Weights of a small image classifier: held-out accuracy 100%, 18.0 epochs.
Rows from expert 1 of block 3, named by matrix and row number. Rows with one number belong to one neuron. Each number is 128 + 24 x the weight over its row's rms, rounded and kept within 0 to 255. All counts start at 0. Numbers have three digits each. After the name is the row's rms in percent of the matrix's.
# up: expert up (model.blocks.3.mlp.up, 32x48x192), inputs 0-95
# down: expert down (model.blocks.3.mlp.down, 32x192x48, transposed), outputs 0-95
up.30 095:096132120154067112121093096140105165136132109107137125165131157096145174132136140098132108122136121147098118133130115151140179152112118087111103109106085155172150097125090121147089152115133114099135123133181113142156134128129113139142100147138130135123149110121084074147110126120137129109
down.30 099:120153082157109180117102108102113133106084128138096123153142144147149096147145122112117124155181130137159142120146099155138103112120100190134122154119134138161145101167131140088125119111117116083151143119148188085133139116117112147167155162115145119110080138101169125151091122149146113188
up.31 125:146137096153152191134162136123108119141106150112129117122130170164086133164141167140151175120101115095076089145142113132160137134108136103139125091137143137092115111083171093110144152121168117138136114147096126125147112140138120141148107128150129128101088107125125097131109096105122139134
down.31 108:119145093135132113157113148181077104135143093177112138139112165143153153092114133092100175165111141157160173142141157111141151125129112117130128112088142143108108145137112125126118129155164133138151126159164146136076106107143158136160111153132157135135122156149134173162142140127103152112
up.32 101:132111144124128093145135124136131133117110126137118129116131113104178123114155131107129134143125134144158115130096113124155165090140158105107159131110134130145111084114116124112116112105135108114131162119152142111126135142130130144083164132099137159090143150171132093116104149141119145168
down.32 108:129130105112166160145157161141117120117104150084080132098135096106128116108127111137136102174119090152110102156074128133112140125065097111156110134145111111144146121133130106122108179110149136079163142134145083112173125138118123166175130109077129106127141157124128140137127106122124106120
up.33 067:132124159131159127144095137135177113160125100118119141139176100148133166126105112128112175085118140129136136167112117103159139105105148074115117114100136144117125140152068177152092119177135110132088136118149088184139128092099118103186091109099131159137158108097124117115154114137142118128
down.33 072:128076112127072118121147160144160092128151095096147091178159128111099130107139094122114117127104104105133119148159123086158161153108090134125157186144158123150171112127116130143102120139096127120135111150121116150151091108139099153125140134115117104152058157119169123110123144126161165130
up.34 115:138097144109103124131145117062116122117129126170184109118124120140078102196115138155111160142152076156104090119121125148152124103155121139112150091133130140136132100150121117133129133124122157085113126130117109113153162133135148100120149145110121136114128083154139151132136107154130138103
down.34 105:148117087112167147127130116130113094120123110141138166135087145164118131121097164117146135138127139120154122157153105090146151114094109143143127112097155102127127067130138133154126143110113092156135109132104106106106094160140139140146105145172116105127125137117168100159149117110074093137
up.35 092:186133076169154114156138113146095111109141138128135107130115106101124093183130150111117152176142139123108109134111134114088136138154147172116158107112126163102117109134099108130113112104147113134138130101101132124134166109095135152141150108128131118074140106122112136074098095133110153119
down.35 101:150122130178151122114140152122123132159097100103147134159118118127098122139057189131134109121120129142123157151166125113138123094088110128186139132132132159134098129127112149101088124143133150104128099125133156103071124133120119083129178137097124117082100153135136100140133126139128087090
up.36 109:157138139131135152110137095093054120106165106158102145136120113167136111196134170117118085121159145138124121135153157112092096164167125125151129152134123100091108107162125134093144097101110170155164124067137119126119139137109143137125131160135124155137123129099121077115140078146129133122
down.36 103:142102136133087155104125119150125124110131151139124104109123093137120127128129107113126138124129131131151180140132101118120143095068122101164146147160138118142073135146089117143121133197153122138119131152143156109147141109114129060138114098150128152126130153150057145159128125127116092107
up.37 105:152095075112144115125168098116110132112156123101153083128147136100132132139149128139124171173156123113196143126129148108113126093105171099097102087137138066077088087101099126105135130129156094095095110089153107130107119122150163117122101142144125126165124134142148157165100123141119132127
down.37 104:100156114124144113126095162152155095106103152126141157100126142128062125138151091133142143120156125156105192131127093146118093111085088131119126139144115146161104168132130146151090132146133146141132163143080126143156132091103112093176058172094152138112127126145090150086114132105142139140
up.38 092:114108142099148145094163148112135130133107144098123133147136096131142119137160163173134136143108130117182144147086090156170122111145121130092138171127103093118156170185101124112146131128167095108135117103125090126113100110075109136112163129094131114111126175122136117131116106151091119111
down.38 097:073138136092112110099103130143146112166121153167126140121175152174085166102104136140146142138163091150127103114125120146124148115172162113138143125112109109163067126113098147121120103137134133157144157133137132111168115126147117105101126087110105124132146142154154136091109121159130118124
up.39 083:141161170138151119130135115084143107132105127133121115123104090173122069115114114105151122157124111140133143104189123146147151163097102114112097180101139116085124120187132109104090091154150115148104120117188113147137153134152137117103084135110108125120139159114130130163070153110125165115
down.39 090:135086152109117097129159096154122150097136144132086108108114100096123121111114133124139128160126163111142098073099111121121142112163104120108116108103108135156141171132088168159136122167139120148131106123191126117110125089138109130107079127162111103182086127133122116118128150124132138150
up.40 127:157140136130146150120114126160180137115133138128100110120162140112116128109134104106130095092129120124048145124166140176140096141165146091140141101146119210131173130130112111133142127129091103142156144132143090133162137114120101148204123111101125145106115091109103160129127148138129147131
down.40 107:117095116090095096120148116136152123168131122130178145145084130100131118141115132143108106158123133117147132124148134087108135102117118160156130146104141136129097165098150088124104157122156174098142146122094134122082135072134142083056159128129109105117124141130162094132142109129136133156
up.41 108:148144133131079139121111133147135141105141148175135127144100122117201133119101108127114116118085102126138159121136138102087108141115097117161129116135134176105190123162109119144111134103140111118126111136100137136172172079153102119128080110126103141106098092167146107151135089108119130115
down.41 107:155115116108132107123150153145120124108131127155112148157111124116135126136115156167116139167134162120124152140133100083114160091092122133108141138118103149131112098129164134115109161139071125143134131154090187119141042136127117148137134163090147137096130141105131123148132171122114149117
up.42 114:151146119132093165135087149086121121140166165143123086128143135145177076162134091118127105101135078131102109149102136114130128155107143128144145163132109170121110110148135133148132127129149144135085123118089148115151156122093132116178166103137119128111124131136144117100125107108123159136
down.42 110:100149088079120148110121155123161126181102132167146145122128100111125103108083127126124114112127099149132107120144128107180076082111144164133147117159108127131139070118131117119106109170137140082115122173110144080121106103101124099124155141133115086125104098135133162161149182145139116138
up.43 088:107095138115123122106142101111113139092120097124150177157140122132164118142135149112137137127155106093105124105080156116154132130149128140100104166137104131103132159192116135118131131065138110112120127133108128124148143137137110151102105130128138140128105155129162162087169115119109137091
down.43 092:132092122123155123118099125144139088117147088156132098127131142153127119170154141097147130188117132118155173146123136120100098102112112171122117104116122089164102104133099138098104137155146131165151149160168142139071074111148175095100154166140134083126121143159164114156122112118126145137
up.44 088:138134131191132148148124134065119105098129130120156113156134116143160087168147111111155121188166085151101119107120113124125133135127129111082110151146152119093093103130130119144130123121119134120159147160150130105134164124140079123081096120119138113105147095089155127106130105128122126137
down.44 094:155146107112128123143137098116110177168149128126100190146110190102090148113114102133138106114155126141164156091136147142105069145093117144175110130113143162146161118109149135130121103092134123117100135120133141155106088074174128141142126082090123148182125160145155121141111105121142145122